A small audio captioner, trained from scratch: batches of 256.
Rows from block 13 of the audio encoder, named by matrix and row number. Each number is 500 + 25 x the weight over its row's rms, rounded and kept within 0 to 999. All counts start at 0. Numbers have three digits each. After the name is the row's rms in percent of the matrix's.
# conv: pointwise conv (encoder.blocks.13.conv.weight, 208x144x1x1), inputs 0-71
conv.87 098:470523478522502503503492494519427463494491536460509567526473498479500568444541494516540528477563464509502483527510512526470505521476544509513486495456505518458500510496501492490496528493513543485485499504525511513560
conv.88 094:501496512495466486505471505497502512518492484489537481499431488538465505429527495511486502505470485492481513483499482462500542501514467484557454527478464483483462466517517479480497497420473485487498503503493494487468
conv.89 108:494491505528517508561513462485504484493502489540528589474462538523448475457474503512478477492525514497488528488524505521474500524504480526498517444480519498484500518471471491504511526485510501468499484528516495480510
conv.90 098:486522511525517491513509512468499520413495502496520486519489495501503508554520524547492464534512508496504448508502517466487497474488504502507544468458503469519508486471496509525480374519465471474485566484522447481510
conv.91 111:505449480442534550511483477540507492483545542466480464467501499482521518476467479520467487521498500476479491528523496481485528513502551482499474483490488500552520475544532452504507527487524491461532507551509469509482
conv.92 101:477510500481515531489504512487514451484479466553521490465466475537484509469549455491482477449520524486469479474502480477490519497470527499499547513511518480506463489462514536469503496516517480508499509519536475475548
conv.93 103:498502486499466500530473521435532470485487486493465466499462524453496503501491522542488485502466461477484525517501486492507480482413550514446549497481490503567508531488461503516510536469506510485445495482515507490512
conv.94 080:488570506514477548509502502495501500485497484546491525502470499480499505496530536527489464489476491512493474512488518524467475506510533488574498500506581505493480489522487522481517508465487503525483499522496550502518
conv.95 103:554520548515503503502557496503540519524499506483525480482467505515518465514485527472497513483511523493491483499505554509525462505502472499500500509505446495504491496526490534529519508478515501486464488487477512499547
conv.96 092:468537484522500527530479483515473499473548514534508477481500473476473502488492503541503494542479498529508472492496444517522483485501526541494504522506542494476503560537491538505485516560497512500514538468452535509516
conv.97 103:471495497467493496499480491510531488528530502493451493486546529444457497481591503488493469504462496524476531531491517479526535462534524497510506529486476496498495466512481475529516524517519488507553511516496523444487
conv.98 109:473522454530492498493506564507558551510498432493474464537482507515522503498483513519507482465449507505472489522470497487540538484492504511527494496478493467524554519527450494453490502473487504488498512496485493499507
conv.99 104:463478514510537533489501513515482514466471514470525500562518524510521524529512568497483515485502492544460527475515476508507502515504496498524496473462495527483505502469518483507471495435524518489457517506468504536535
conv.100 111:540493536475448463526475487468478494511518490500499443490438524493488502497478535505532508507496493457522470446493555487511539490528492517464571508484505507474492532517549527510554498479519444495465499467505513462524
conv.101 101:510501523500505479513535514459486510486542520509525506504455481542484495493495508504505452491514482490500488486466533499496488525498470530503541495529508517502486542450491517507513542494503536514504506533518516555545
conv.102 109:462477514511481514537485471501518492490479473510513510529485510524495538504447507512487512572538520475539507462507481497509454536547440504511525464485497487494519587543515519523514514516492518486510555466467473513526
conv.103 103:482494478513506476506516482483519492531474491470550486506459488526505511515502525542519500485503468479541556478500484503519502488496497461551475474489487476481533530518472489497483479466453489527528486513490524487446
conv.104 101:513490473553491473470506502496473517485473549507503456524532502530481502510512473474481460482491500491466468546491507500488475483470511496519517479448510485513479500507490471499519408471538498454482530504494496488490
conv.105 104:511507554504511499494504516515513527494500493503519518519484510505492450493523462518502534514510483526508487506495506551527514499524539488485455495527514456527484479536514526490507533486506553515551530489491487529519
conv.106 098:531490502524535533487525500513486505537557515514437497485484483514517525479485540463510480482480500492511486497527477507526567487492515497526504469526463512518482441475499498514478470504462515445467466560491477494469
conv.107 108:472449488501499537532519520506535537497506541495516514496497496495525507521517585539512554489501530495491488521503512443513467571506495483547485516470489512541519502493477498499495503467497494525499521470515478474517
conv.108 096:520479464524488461509456516502526499532481546522478446471478516499537502464517462515465456564502480500482512498487503472490527469511560528505507489488508499554514510525503549523515529509462499496526537508527489513455
conv.109 094:507514442517479513532483504474482476489461462496467476494436500502474498528519505509486485529516496495479474509511494513472497554501511454475492513521556491526520522521468494514507510445488493496467552499496523500508
conv.110 101:483464541478512502508470463465475471501493517506535543503504459551446501478491494502553480527496472494497508471476530449517464473514470498483564470516502497503514524516474483525516480487487517498518512476557491535496
conv.111 088:503469521525514479517486531514485507529489504499553504466491488493516524511476458521465479486482511501484497533526545504548484479489536477512488506475541489522488543533512474535502475495473529534525525494554503477544
conv.112 097:494501513511510488492497450499483506504501453522507516462504483495542502463497506496539515503469521495564517525501451490486486502461544495501494530473487450547530499524448508460520511506478483463470519494522487500485
conv.113 101:512545473521517483509455487473491481528473493505489458506487566479497485485456516484471533472543530497442497484496483516526543505557514500526535491520526482490478463487525497496468462510488535512496527511484498472529
conv.114 100:479508522469442481515500491454456506501529466495485458499517503476513484480502523486463452538474523514481508489537533548544484538514506549528505542504498525518505503526503499513531505447512513499516518487462478491519
conv.115 095:535508523509507530505526537504479495518473480489490510523489538507507490546489481492484511557476533491507552537473522487523490522487466489512523530551514512533492503449470519498458529496500491528531525494500516475504
conv.116 101:481544489504545489504509492488501469490491496506524494508429495509508537528522511488467490548451537518492519529489457507476498497503516513602511523506490492484487530522503542514481502438477499538495490536472484500482
conv.117 092:529523479506542514522478460503520530472513506525495500520490523509516481486489502504509505478538478438470494506536470481520518511411512460462512503475511514508496528512487513514480483468491538505484503529483474512543
conv.118 108:468519497500442493520526477473518522497487484498492522537475539511442497463499488543478479497517509495490509528472504470485460481486528520509479477510490487502504458458514481522486502520452501462487561500494481521535
conv.119 104:525498519499465510539494507520477488533462478542519537509443515489498482526480543520474532505483488538511491482480492537501491510513521542526513532476522492503545462515479493510505517465485513483487482467529495440550
conv.120 093:552534482501490472484488517528482462517564500525467550482543471501473507483500510495500493496467511514518504490505512532480467483557513521528493499474497488490482502480416502493487518474519490486508503550523504482510
conv.121 114:481511498513527548515510498492476491467500444485481525473505523543460497504493503506531506519556493522522507497489500532527528479570465483493483501513488484547475496478498489492482514515479438451561477481438513512462
conv.122 093:483462542480508491496488490532501502483488447531525506545477494517472512478554543514500492473518533479528526506484470490524494500454505504491505494463469480470484518500497508507524491454504454483485512519486511470512
conv.123 094:523517528516542458521513511469516519479487538446511495493489495537513503550474526489502468549465516547476464487515539535508520523535486521532488508491507478502491503488507515503517513511487559477504491537525512494502
conv.124 104:511507500523479517516483475482515508483542474463499482461570492484460503472486548552535469489485488495483508528508458487463506529503531500460495495504515450485479483470481518482507490514530518494464521516486522501467
conv.125 098:493537489487504504505498529516498499500494493477511492503418512459405465489483477490499481531489509470508500495489503527525483480521486476495537516486552533493509514533541525536516508588483527519542472479475533500543
conv.126 106:516458556514463493484496464537482508502515478502515481493487520470426503494521524515507501528509497530479483484540476516525514517468456463471495529485474541492500487523487500489501489487504527494471474494508509531524
conv.127 106:532484474504480526525502542484516458506470488539513520499467523495489507507506484524462520502455484469506494519465502461496493459573473517494512526485496529476514538502490448514482495513498506517509516469479491470492
conv.128 099:523544480533520509504507480517527513475443503512425549521524525525537530511500486485478535499519516522531473463488489500511498479475486469528470525535499499496493519479524460462474524460522477482480497526474514509532
conv.129 100:475494485455476533484462485466500532498480519533511458503514526494497503457519530524524493505495543536440480503513463475530516463562492466494496481506483473516487508533510505482518480491465453512474494479500497524494
conv.130 094:457520456499496482485534519484541539544537524445513523549508467520491483503495474487484454534527475493536511507487465490479475515490470492514467499527519475484514473499491532478516488483488521491507510525474544499443
conv.131 102:487515497507461499550512525464525487482488482514491466497481496495469472534501483537515527504484550505447481495517494499503454511485502517486496506513515487500519529512493542509467502533530480480537539465492499502499
conv.132 109:514528490498489493472460476440517467550468515525504477534505495491536484554467513458535501509501495499461470473506460535512507479497513502514475522495505491498476477531503488505508479507553491484506456511455489501523
conv.133 092:513501550449500526512475490485515480509472512466551486468479487515459505488485508520494540469513504500500499490492518496463488501511472514485523530500544501491541502454471483491512496512482507470464495529507480495522
conv.134 096:496508509509481522495474443496446498500457502509509473490508505494507508461545474497499488472470527536513494487505496517495450519445522465473542544497465482469510479507446499498483501554484467513466466495535486515445
conv.135 101:490487503470497509534502502493501457465559537525501509523491497497513508488500494481502495486496490510433500507507500504543506499510479526522508483509515490482437477524487522528481480523510500481487486506478507474506
conv.136 109:540474497567526560474488494491501462497516498495474489484489520547481497541513490454513489497451509514473492495487472531487484553503477480476520494563502470482481483478498514485499505518515530516491551528527500489485
conv.137 106:472470458500482514507542525470496508495502508459508523480551449474475523493526470452528483530476497478565527539486463453519508487479463506490496573511513451496511488514508483512512490538519520488501511485531521505488
conv.138 086:496487482457479468462501538496495483480490491452482538514493455476504490474515499511479504510479529471545499488456472574469544502533481508538562529516508544518513497500498467508496492524497478459493470480486513529452
conv.139 097:498507470466441489451471482509520492519510537513487488533519488493477494495495440483511505467504503484465480452487491527462488507479456533511550474492487477503476508523482495512522440504513436511468501469547538502548
conv.140 108:510516491497509503476459516509472530497488500489529479479484519515491529465510527508479531507577525529513535498519498468471555495488513491453446531520514483472515502529516511466501502478471474504515544496481473501490
conv.141 106:518460495491519535435516500510460486509460429412471541482489489534487516475527540510496528505536479479497488495483509557505493474528481488456510499512492469513485476483511519513504515518509512505487519486477468525492
conv.142 103:495479498482547472509519514500492520453490447510477480492506486508486536466511524515512529565494514495501499491484466460514527510500499448529470537494508476504533518501507523517508455549487488504502483491495536548521
conv.143 095:540521510497512519492452487557495503551419507498505519474494541507513500530476502495546503465498487478472477493483495560494536503486479485505484504530490496493516460537509516544481574509518454519520423532475490477514
conv.144 100:477501515507488483492486497486488515531527517528542512486508489515513532484538478510439503501541517461518529515483492517526523494568463484485503474463515478507567531514468499507500500485488485517526507482508497503515
conv.145 108:535513497519471449497531527487511475529468472501502522510474514542479511521486522527499503477503464479560513511516493486492503474509488499485496447501498532469528533446501511493484522531508487539517447512503483483502
conv.146 097:521523504509545453519507548501483496474491470517474494539491463525519461512501505491547522486462483479479459506515522485445505483537503500514509526503534461518516503508475471495524560492498507460458521525491500497545
conv.147 100:511510477526485493491453497490498494549523524510498498477476513509508454471513491508477494482562463474493490457483536504504518549503472444511466462504500515507458513493503514508457502523513474455510488539522538520490
conv.148 101:505472479506551511462486531486467495471505499492529515449493538512491533506462504516446465505495530519493531536474504484504527502447477460524501478503535512477504497485557466484474499462523513507505508487541491555513
conv.149 093:537502521538474481509544534509481460473488489518513463512487406507522493520530433456499507520480525511497508510483515465525470544483496557495486493535458524493496555504512522437496522489475500502475516483489505464491
conv.150 094:518501508477497492502496475500532503470484510506540499486506477497470485534539489414496489496516458470471469534529520512501506498510585511529454482522530504497520482495471525537487509537480522476462542520501510492474
conv.151 122:485521529515542486509481481481542481473495493551526530497493539513500479564477533479485538461522523491484512481508447493478540518495564490450467537465469514500520442550520488522500494509486500494500516498517483494498
conv.152 103:512501510488506485485514483498517471505500502481509519489539531490462534494520459522513486516521502532536499498502464500556470519500548487501483476511459501483520431492531456505485457525496490489493509499506486494478
conv.153 106:504516513512473533510496478533506524493467480537544491493519520478490510503492506453498503487496494526481515478526478492475523508473487584460498480517489477471475488476470455482476515519495453494458494478470505526510
conv.154 099:520499516512511520507449452544526530519484519521518467506507485493493517513517503474487490477525425487498492487488510478499484506496498544497526447479456477521525490478533540532518514488501486478482486439582507483506
conv.155 097:502455489498477492511488504552499507533535534484500487515474532519550474477469537512504481486497451473478502537509576489556485515530547505491533459494495501476471516472540495482516491495475504517539475539471474493485
conv.156 103:506472458540481488505490485516480473511503495530483541489487512516527475492502457506493497520452500464490476498536511527501524481527509529497507437491494512499500516549489487497489505498461502563516509485529528469508
conv.157 094:489484448534477463488514524483503469507476465499500490543512514484482497496462507547524493541495502484508484478481487489516493507520488490490514477539509484496503544539506522488550506532508495509504480474492504483509
conv.158 101:488473519494459529544523512464476519534501509542543515503477530481522479510526477480502523516462484481515525473507464477515471557507489554511521485513460497508512543540520474481488472519535475505488506479506499494535
conv.159 103:517498535500508455526491478519487469496490505465466540512529487522476512530524527522493501516499522475490459499504505483534495465458518539526473496515505487509517469495489490538474513510506511497534434510487462531470
conv.160 098:499519466523460545506487501465508484481541485517507500471505464483486535492523541503498486473479493498476493487491446494485477513492510518499440493501482498476537458475494484479527502449505502473528495536574502488456
conv.161 103:521497496499466483487529481515471522506472530519561501531460470517518498496376539459501508507470497519514491497491484538494509540467544490450480519496512529483481527496477501500509483421462474509543487493497493523474
conv.162 099:492474496496481486483499528508491521487534491493545457521458496505495499523469509519526472518451489488521461451502498563520493501483517464487530475495491512457484508497548509503509501467459560504528578456465501492491
conv.163 103:497520595473472474534487491528511477501515515538523470460518481474513500478530521543538499512507527510495516483495554507565526514534503515482513522532485507483497512500470484528461476500462490539492501514513491528511
conv.164 100:535528502454524529490501525511524440481519493491470508516451462583477524500473508515517498501506494491494499513499463497490482481484503450579493519476492500543519477510501533498496507531515464495486498514487532498488
conv.165 110:498483517509494551530476528515519510496509475490460464499436504495491492523511567548481509495490525503530485523515485485536473480477539498492484476494468515543486482554510489542495471442499493514499490521504493501515
conv.166 103:496481471501507525522526532477525505466520539458568530478500526512538512440535501456494468504523535512506503512498535487478468536530519505513492518463506468465510520502510510502461505533502548482487468486521485503497
conv.167 100:507502539514481528520524462486496469515480510549498484482532520506521457514501492476533512476519516504500480463517450502492514526502488523473496509482504494482500488470476519507475483534507532511495475576531467501523
conv.168 090:486492490518492476519503510479518562515530513526479536488473523519581474472486506506509534503510516520455486466463534455455523530498494492517502514496504475491455506469505478488510526555517496515533516479508500514569
conv.169 104:515523504501508545491442482539493557495525505470488510458508509502499500532513529448517486466498527506454500521500529489509512483518512498475508518484485490477545423482467493527472500533419482467459504512509496565483
conv.170 105:501516507479502509499554500473502506490454485490529507561471463477488508493466457517509567534491500481503451454526546483506443514493487532483505512497511487535503486518487515500460497543491514479509534472529469489511
conv.171 099:501509467476506520489522499494485454504498490522476477437510519495491503473542434507469520497540508474493464508483512511480493501479488504489472502482516494521515507538488483538505500484492520541513560487536478509479